python train.py --train_examples=147500 --encoder_activation="gelu" --init="kaiming_normal" --grad_clip=1.0 --warmup_steps=240
Rows from block 2 of the encoder of a small image autoencoder, named by matrix and row number. Rows with one number belong to one channel. Each number is 50 + 15 x the weight over its row's rms, rounded and kept within 0 to 99. All counts start at 0. After the name is the row's rms in percent of the matrix's.
After each channel's rows are labels from the 100 images, of 14976, where the channel reaches its highest value: "strongest on" is what is common among them. Only what is clearly more common there than usual is listed. The data: histories of elementary cellular automata, time running down.
# c3: 3x3 conv, stride 2 (encoder.blocks.2.c3.weight, 128x64x3x3, each kernel summed), inputs 0-63
# c1: pointwise conv, stride 2 (encoder.blocks.2.c1.weight, 128x64x1x1), inputs 0-63

c3.122 110:43 75 70 40 75 56 39 21 35 27 61 33 32 53 41 95 38 69 68 60 56 40 37 59 57 19 48 48 62 45 48 48 54 51 37 78 56 51 69 58 26 36 58 64 55 56 28 35 55 74 51 45 56 27 41 54 66 39 65 36 59 51 52 41
c1.122 114:21 73 46 35 62 57 49 13 33 40 62 37 25 48 31 85 50 67 51 50 48 67 58 52 65 21 41 53 42 51 39 56 56 51 40 47 48 32 45 47 25 44 23 66 29 47 43 47 49 62 64 47 60 30 46 58 50 53 17 39 52 34 45 15
strongest on: 010 turns on

c3.105 097:69 72 63 59 92 52 61 38 13 61 66 50 31 52 42 55 45 63 60 50 51 41 39 50 53 41 43 42 41 54 55 68 51 55 46 48 63 64 57 33 43 34 49 37 64 42 61 45 38 49 87 29 49 40 22 50 57 36 82 31 34 19 71 61
c1.105 114:47 71 51 61 63 58 53 45 00 32 53 35 10 36 62 54 60 66 62 45 68 39 53 45 57 14 44 55 57 66 64 45 53 56 36 67 66 42 60 35 50 59 53 37 47 42 46 36 43 29 65 60 49 40 34 60 70 56 59 29 54 42 74 42
strongest on: 100 turns on

c3.117 122:51 27 40 43 48 56 57 35 50 36 23 38 53 35 46 59 23 77 30 51 57 55 40 56 54 31 28 47 29 33 42 44 61 57 64 52 27 43 56 57 31 70 33 83 50 44 47 38 13 59 56 82 57 56 50 50 62 19 53 58 60 73 38 35
c1.117 118:32 17 41 51 27 55 65 19 37 42 28 31 39 49 54 60 32 57 43 53 64 49 41 56 61 38 22 48 49 37 62 34 63 37 58 56 31 49 48 46 42 50 35 82 31 29 50 54 36 53 36 84 51 48 38 34 25 19 55 65 73 62 53 46
strongest on: 100 turns on; 011 turns on; 110 turns on

c3.45 094:36 39 40 67 58 42 58 53 37 41 46 38 27 47 55 63 51 57 57 68 90 39 64 31 35 40 49 70 38 57 63 37 82 69 55 67 68 21 55 23 38 48 75 55 34 69 45 44 40 63 38 72 49 63 45 32 31 50 71 51 62 43 69 28
c1.45 081:51 43 44 54 44 72 61 34 56 63 51 45 03 31 72 50 46 54 54 39 41 47 54 42 61 61 54 64 47 50 49 34 70 53 53 40 48 77 45 39 36 26 60 73 27 33 57 39 59 60 27 80 66 61 47 31 40 37 60 57 63 13 54 18
strongest on: 001 turns on

c3.79 094:40 49 55 19 26 61 59 42 53 55 19 28 29 55 43 51 65 43 56 55 39 35 43 58 41 69 48 63 42 47 44 72 36 40 50 61 30 49 51 61 72 30 68 65 62 61 86 34 39 92 51 39 29 67 53 34 36 65 46 42 67 39 36 36
c1.79 098:44 28 40 15 36 50 54 44 47 57 32 41 19 29 49 57 50 59 50 56 43 44 54 51 31 75 28 48 35 33 44 52 42 47 34 52 29 29 58 40 63 31 91 48 51 46 69 46 49 94 39 52 43 56 53 52 37 47 49 42 54 40 26 18
strongest on: 111 turns on

c3.28 086:38 50 38 39 33 53 73 41 38 20 45 58 28 49 67 48 52 67 76 59 45 73 94 53 51 51 34 80 43 44 46 33 24 38 61 63 38 41 57 57 48 43 52 62 49 38 52 47 41 64 64 52 56 82 34 42 72 58 63 29 52 31 46 20
c1.28 082:45 52 55 43 64 46 79 61 46 37 32 54 96 48 54 42 54 81 67 58 40 41 45 46 46 52 55 79 41 72 42 52 46 63 97 57 53 34 38 52 57 41 42 61 71 64 54 21 46 33 78 64 59 49 41 71 58 46 49 39 44 58 68 62
strongest on: 100 turns on; 110 turns on

c3.101 123:42 56 59 45 49 58 33 47 54 39 19 51 41 65 51 60 43 41 54 37 56 55 27 55 47 58 51 35 96 55 77 51 48 68 41 55 55 48 54 49 37 64 54 62 52 42 00 49 68 47 43 78 48 79 56 47 32 60 48 70 40 39 49 81
c1.101 113:35 46 54 41 35 35 27 39 70 42 27 69 44 43 38 63 58 54 53 54 62 64 45 42 56 59 53 46 70 32 81 58 48 67 59 50 65 50 59 30 50 69 63 56 47 32 02 59 69 50 26 73 34 65 55 34 21 75 41 44 52 36 45 34
strongest on: 001 turns on

c3.109 094:51 74 58 69 23 48 63 53 27 37 52 44 27 27 42 49 42 32 68 56 48 51 40 46 44 43 39 70 49 69 44 53 44 36 25 72 41 52 61 53 44 26 59 67 73 65 43 58 53 58 75 26 25 38 76 58 65 62 83 35 57 59 22 46
c1.109 092:60 64 48 53 08 51 42 25 53 43 58 49 30 35 43 58 39 25 40 14 60 45 50 38 64 47 40 36 41 32 44 35 50 27 37 74 56 76 65 54 40 31 58 68 47 37 47 64 71 50 48 53 24 40 57 51 49 62 50 53 47 40 08 28
strongest on: 100 turns on; 101 turns on

c3.49 094:33 56 50 45 46 58 49 55 57 29 56 65 36 59 35 29 53 69 83 48 60 50 67 46 75 68 54 77 32 59 37 46 28 52 50 48 45 33 58 44 44 55 62 74 52 52 38 89 43 41 49 81 51 57 65 25 42 28 36 35 58 09 46 55
c1.49 107:39 35 39 45 33 52 46 38 50 41 51 39 35 66 37 04 64 57 71 35 61 56 48 42 71 48 64 88 39 56 46 37 56 45 55 35 47 40 45 50 39 47 51 56 43 50 58 73 44 49 42 55 60 58 53 17 19 60 37 37 55 00 67 42
strongest on: 110 turns on

c3.100 127:48 17 56 56 37 71 43 67 64 48 52 51 41 64 41 55 47 77 58 42 38 48 58 33 33 64 35 10 67 48 41 48 56 44 49 55 17 40 45 52 63 51 29 51 21 71 58 31 56 65 60 65 57 74 62 45 58 55 51 54 32 44 06 63
c1.100 094:59 25 59 45 45 53 36 75 62 46 58 38 36 69 66 74 56 69 64 64 49 35 60 44 28 62 45 25 64 52 59 54 44 43 51 46 14 27 59 53 57 49 30 49 25 81 44 51 62 40 59 59 53 71 64 44 69 22 35 52 46 63 15 69
strongest on: large cells

c3.1 070:61 44 74 47 61 33 46 49 85 60 49 37 99 56 48 34 50 76 50 51 63 45 36 66 63 74 64 45 24 42 62 15 61 32 43 37 47 47 48 52 54 59 70 49 55 41 49 24 47 53 59 46 51 61 44 52 42 43 63 38 52 76 48 44
c1.1 076:57 42 20 36 38 40 53 27 53 37 58 47 16 40 42 49 59 36 40 45 46 48 65 30 48 47 29 58 38 32 55 26 59 53 59 17 50 58 48 59 24 61 61 61 32 19 42 42 57 61 23 56 53 55 27 65 49 42 19 45 44 28 32 23
strongest on: 000 turns on; 111 turns on

c3.99 107:47 57 57 25 27 71 41 22 46 56 52 49 08 55 57 57 59 61 44 47 69 43 36 67 44 48 60 40 25 24 38 41 56 61 39 16 52 35 70 33 52 55 43 41 29 56 41 52 52 16 55 23 62 70 54 62 45 45 60 40 41 75 34 46
c1.99 097:31 44 41 34 18 64 52 35 40 44 44 37 00 37 74 45 51 58 51 55 59 28 51 49 42 52 35 42 39 31 60 36 55 41 60 19 37 32 61 44 62 52 51 44 25 36 37 64 22 36 29 45 58 53 34 55 57 45 70 40 67 67 43 43
strongest on: large cells; 000 turns on

c3.118 118:60 85 41 36 69 33 46 39 52 42 52 38 69 76 57 30 45 09 56 36 61 37 61 57 56 83 35 71 52 50 49 36 46 52 55 53 69 44 59 55 70 34 65 60 45 38 48 44 28 50 23 39 55 86 51 52 20 50 52 67 56 34 55 58
c1.118 106:47 83 23 37 60 34 49 48 49 50 42 42 54 60 57 38 46 21 50 42 61 32 50 53 50 55 26 73 60 66 43 36 50 75 59 55 60 31 45 79 52 51 65 62 28 42 55 47 32 58 18 43 32 73 58 26 60 68 34 45 64 22 54 21
strongest on: 101 turns on; 111 turns on

c3.125 090:51 41 60 39 13 55 57 22 73 46 29 32 19 51 67 58 52 51 66 50 35 45 47 41 65 52 43 25 33 46 52 75 44 51 75 64 23 52 52 34 25 47 23 40 40 43 56 36 61 64 29 68 35 56 59 49 48 50 56 61 38 17 45 34
c1.125 100:63 14 66 50 22 56 74 28 59 37 62 78 32 47 51 56 52 45 63 35 37 35 41 52 62 47 48 52 53 47 48 44 32 53 84 48 37 45 41 39 63 49 42 53 38 22 61 14 58 50 43 54 57 57 61 35 77 60 39 48 39 06 49 41
strongest on: 110 turns on; 011 turns on; 111 turns on; large cells

c3.95 080:41 00 31 47 23 56 47 50 59 68 13 33 49 46 42 51 36 48 51 44 65 57 36 67 49 64 31 60 58 46 57 33 50 49 56 70 39 41 45 56 41 53 63 76 51 40 44 41 19 50 58 74 52 42 68 53 43 39 40 47 70 78 42 32
c1.95 095:54 39 15 22 28 45 49 25 45 66 42 32 49 41 38 49 34 25 42 49 47 50 11 47 54 48 34 45 56 46 54 40 59 66 65 41 49 46 38 70 30 62 61 56 36 32 51 49 42 60 60 55 51 56 73 46 54 37 44 33 73 33 31 02
strongest on: 111 turns on

c3.18 109:48 52 28 67 59 67 43 81 54 53 24 50 60 36 53 56 37 10 34 39 49 47 33 47 46 56 70 44 82 45 65 56 44 73 48 50 50 49 44 46 61 54 43 49 66 54 29 33 47 46 01 71 50 74 53 56 39 57 35 74 47 71 43 61
c1.18 107:54 28 24 66 56 61 31 59 57 53 22 53 54 41 65 55 57 21 34 40 76 35 39 43 39 63 54 77 71 62 71 26 49 35 53 76 44 32 56 51 47 49 48 53 48 30 37 56 36 49 20 55 54 59 26 30 32 75 27 63 40 49 54 29
strongest on: 001 turns on

c3.39 065:54 48 48 59 40 58 71 61 52 43 62 49 58 46 62 62 57 58 52 46 63 51 51 45 34 33 11 46 49 66 39 50 64 53 65 63 33 52 25 34 50 27 38 55 07 52 86 63 29 32 29 68 38 54 20 30 29 57 61 68 46 48 46 72
c1.39 083:58 61 61 61 48 41 50 53 65 56 53 63 83 65 37 56 44 62 59 65 58 73 80 61 67 52 62 45 58 52 34 64 18 52 40 92 39 48 52 55 53 30 39 42 43 78 73 56 57 29 55 61 45 38 56 44 51 55 34 66 50 71 58 93
strongest on: 001 turns on; 100 turns on

c3.54 089:50 51 41 16 64 59 38 36 48 58 42 77 39 65 59 74 64 67 62 40 71 54 63 88 61 47 47 60 52 46 63 42 46 52 41 55 44 58 25 53 59 18 53 48 39 55 48 48 47 28 81 60 28 73 51 42 35 49 37 50 22 35 62 83
c1.54 111:56 34 51 21 48 55 53 51 40 42 48 58 17 66 66 59 65 65 55 37 56 49 72 85 68 60 58 46 50 30 70 40 16 66 49 59 55 50 53 48 68 38 76 47 51 48 39 79 65 33 40 57 30 55 58 35 66 39 76 30 39 27 56 29
strongest on: 010 turns on

c3.114 139:41 24 28 56 72 65 42 67 72 34 46 34 63 55 45 69 16 75 34 61 47 51 72 45 68 42 58 35 59 51 29 59 40 42 43 60 44 18 48 39 45 50 77 45 38 64 52 53 54 72 37 72 45 64 50 47 49 30 26 50 70 24 37 36
c1.114 110:49 27 59 38 96 87 54 63 56 42 60 46 51 52 65 37 44 64 27 34 55 63 28 53 50 44 73 32 59 56 31 63 40 58 56 52 50 49 44 33 36 60 55 51 17 64 42 47 38 42 60 73 38 58 49 56 55 20 17 39 62 41 34 35
strongest on: 011 turns on; 001 turns on; 100 turns on; 110 turns on

c3.83 083:28 63 40 86 52 52 46 70 35 23 48 43 64 55 30 45 36 35 41 59 27 51 40 96 49 48 37 50 51 41 63 47 43 62 51 89 36 41 40 55 66 45 58 50 40 47 53 89 57 62 65 58 33 38 35 58 32 48 45 67 59 41 58 68
c1.83 094:14 85 46 60 18 56 54 50 40 39 59 66 39 41 38 49 53 40 77 34 30 51 27 66 69 43 40 36 49 49 47 52 39 49 90 56 55 72 41 74 37 58 60 57 24 53 58 79 44 32 48 54 35 43 54 52 28 62 40 52 57 31 47 38
strongest on: 000 turns on

c3.8 117:47 45 51 37 52 42 55 29 43 22 53 34 75 55 62 60 58 62 47 60 52 41 40 48 69 19 69 42 57 56 62 47 73 40 58 58 78 31 41 21 47 46 62 61 53 15 33 46 49 56 60 30 63 29 72 56 66 30 44 36 75 42 86 50
c1.8 090:44 40 40 42 42 43 48 17 54 50 53 54 35 48 47 43 34 44 26 60 60 61 42 31 72 16 42 39 42 30 49 36 73 54 46 48 69 53 40 43 31 62 63 67 37 02 32 32 52 65 56 48 60 37 65 47 60 38 16 47 72 32 66 41
strongest on: 010 turns on; 101 turns on

c3.127 072:29 44 31 53 54 58 72 46 36 52 30 60 31 48 58 50 56 60 43 49 81 59 42 59 63 41 44 40 28 69 32 63 49 63 53 45 54 29 56 29 34 79 67 62 47 51 26 15 43 10 62 74 35 33 49 55 35 51 56 70 51 29 35 55
c1.127 092:41 53 61 58 51 54 52 42 54 54 37 46 89 65 35 65 14 65 60 43 54 46 45 73 46 66 66 37 35 61 38 75 41 51 44 80 55 36 70 68 45 55 49 34 60 53 23 55 62 40 66 36 66 17 56 53 65 55 50 72 36 61 70 81
strongest on: 001 turns on

c3.7 064:32 34 57 59 74 55 53 63 50 35 52 53 56 26 77 48 45 67 73 52 47 60 30 48 38 33 50 36 74 65 39 63 40 63 81 32 54 37 55 18 57 84 39 37 43 40 68 22 67 50 66 60 46 50 54 67 76 53 64 45 39 76 45 59
c1.7 085:54 44 44 44 38 69 51 26 51 44 59 49 05 26 56 53 57 37 45 59 51 43 45 23 36 40 48 57 58 38 59 57 75 60 49 25 56 37 57 44 39 56 49 47 36 32 68 41 46 56 26 58 32 54 28 54 63 54 54 54 56 16 28 00
strongest on: 100 turns on; 110 turns on; 001 turns on; 011 turns on

c3.11 091:47 70 44 68 33 67 44 44 48 61 69 43 29 63 32 46 55 47 80 41 71 76 39 41 60 54 72 38 38 49 43 43 28 36 36 64 63 56 64 36 23 50 68 42 39 40 33 58 45 56 19 66 25 75 60 39 37 27 55 71 41 38 45 26
c1.11 104:60 46 22 50 29 47 34 41 64 66 51 19 22 46 46 42 48 48 62 39 61 52 35 42 50 42 67 73 62 45 53 57 61 23 45 59 55 56 48 69 57 51 63 32 33 53 38 83 33 46 33 74 55 50 35 20 46 24 44 93 49 40 62 42
strongest on: 110 turns on; rule: rule 67

c3.81 079:60 70 00 66 32 31 35 37 60 58 50 22 51 46 60 31 42 66 70 45 70 44 54 40 67 53 11 37 52 49 66 54 55 61 53 49 57 38 77 63 47 24 58 56 51 48 45 51 40 44 72 69 47 51 53 34 70 46 62 34 39 31 64 62
c1.81 101:44 73 26 64 49 53 60 81 61 67 49 42 55 89 57 44 56 61 54 59 48 34 53 57 29 46 50 32 37 53 65 35 62 57 55 41 45 23 60 42 41 33 55 39 78 57 36 53 24 52 79 55 51 25 36 58 55 33 63 59 53 60 45 94
strongest on: 010 turns on

c3.48 083:67 32 54 26 19 70 62 70 52 45 67 42 46 63 58 50 51 45 45 34 42 49 39 51 18 36 48 51 37 54 30 51 49 50 64 53 20 49 50 61 60 75 42 42 49 37 44 65 58 30 39 50 49 34 78 83 40 28 29 56 65 84 54 74
c1.48 084:47 30 22 36 07 82 58 51 55 40 55 47 25 28 56 45 59 44 36 43 48 45 72 19 39 29 49 48 29 25 57 40 73 45 62 46 41 52 48 47 48 67 65 36 41 22 60 57 61 67 32 67 66 31 42 41 40 50 38 46 42 42 54 26
strongest on: 110 turns on

c3.34 084:51 44 38 47 21 61 57 44 41 46 56 43 05 59 64 51 59 57 81 46 16 29 50 43 52 51 46 67 67 39 75 54 48 64 99 72 45 45 53 49 60 39 45 55 67 41 48 31 52 48 51 56 41 52 45 63 69 69 52 48 47 23 49 27
c1.34 102:63 49 32 30 25 57 61 23 46 56 59 51 00 45 49 48 64 43 48 58 38 46 68 24 61 55 37 46 53 40 64 40 57 49 73 40 47 50 46 50 42 48 46 56 56 46 55 57 55 57 44 46 56 56 45 61 56 65 44 50 44 08 35 23
strongest on: 100 turns on

c3.103 079:64 47 72 02 57 23 54 49 62 64 41 40 83 72 47 44 58 64 61 37 74 53 60 66 52 59 59 23 55 32 61 56 38 49 45 51 62 56 50 69 69 32 55 44 51 39 60 45 70 81 58 36 46 33 50 39 50 35 49 46 43 47 59 87
c1.103 083:46 42 40 24 36 53 54 43 45 42 57 46 06 45 48 28 99 46 51 38 46 55 46 34 49 48 35 40 52 41 65 41 70 47 59 22 44 54 50 52 51 50 50 76 34 22 59 43 55 58 35 44 50 53 18 43 41 42 38 40 43 17 42 30
strongest on: 111 turns on; 000 turns on

c3.64 111:49 42 58 28 11 36 06 40 52 31 45 29 25 49 47 65 47 66 35 58 66 45 27 60 67 66 45 45 49 46 58 25 54 77 52 38 62 54 58 59 37 58 46 75 29 40 32 55 48 62 71 72 31 45 53 53 61 36 42 46 66 71 50 51
c1.64 102:43 43 32 24 22 45 23 40 58 42 55 29 02 43 36 52 55 62 42 52 50 57 43 55 67 60 37 55 48 47 52 18 60 72 63 30 63 73 52 66 31 51 53 56 33 30 36 58 58 55 66 64 49 30 52 35 82 26 47 40 55 49 46 47
strongest on: 110 turns on

c3.72 094:80 55 42 52 59 63 24 31 63 56 69 71 25 56 56 49 55 48 51 46 57 32 66 73 33 64 63 50 50 45 54 45 69 59 41 59 53 58 55 61 63 40 56 42 06 50 15 42 76 46 15 54 25 57 79 65 55 60 51 38 55 46 43 59
c1.72 085:29 66 35 67 64 54 41 41 69 60 57 66 56 59 72 62 44 48 66 54 35 32 35 45 42 58 53 29 33 71 49 56 24 72 76 44 49 60 40 52 49 45 57 33 38 65 35 41 73 33 41 62 52 80 82 51 41 35 44 52 42 76 58 89
strongest on: large cells; 001 turns on

c3.16 100:55 59 31 38 51 32 35 55 54 43 47 49 39 50 64 38 62 66 74 38 54 66 51 41 52 37 65 25 85 39 60 60 48 47 52 16 66 33 64 57 24 66 43 45 25 26 50 61 52 56 67 36 52 53 65 82 90 59 38 60 48 36 68 42
c1.16 105:53 71 48 50 71 51 33 68 41 46 28 62 72 62 54 49 60 59 51 58 58 62 55 40 45 48 51 45 86 68 48 47 33 53 36 39 50 54 54 74 31 59 43 46 51 36 40 66 59 47 76 29 41 70 76 61 67 39 22 39 38 55 54 99
strongest on: 001 turns on

c3.13 107:61 37 57 36 06 45 58 45 51 53 18 60 34 38 64 47 41 15 45 46 47 57 26 52 74 54 47 41 41 68 41 40 45 26 40 56 86 70 46 36 44 47 54 64 43 37 70 56 77 59 44 52 45 57 76 62 62 26 34 73 49 61 51 55
c1.13 099:47 28 53 30 21 53 65 38 48 51 43 40 26 60 59 49 40 38 43 53 47 52 16 24 49 59 25 49 35 80 68 51 70 26 56 39 80 44 56 35 60 48 53 59 29 24 79 35 54 32 48 44 48 43 50 73 42 47 46 80 64 41 54 41
strongest on: 010 turns on

c3.89 078:69 50 45 30 21 42 35 61 51 16 71 41 30 59 33 47 49 73 50 41 60 56 34 66 81 71 40 51 36 51 46 26 50 53 52 35 59 72 41 84 41 65 33 71 40 18 68 57 56 30 60 76 50 35 54 43 54 39 44 62 53 50 48 52
c1.89 088:62 49 49 32 18 57 52 23 53 23 54 37 04 57 26 24 57 53 49 49 62 47 32 36 64 62 30 64 44 58 64 47 39 60 48 20 57 49 45 72 42 46 50 67 34 22 46 58 47 45 48 77 57 60 38 46 60 43 18 45 55 35 60 45
strongest on: 110 turns on; 100 turns on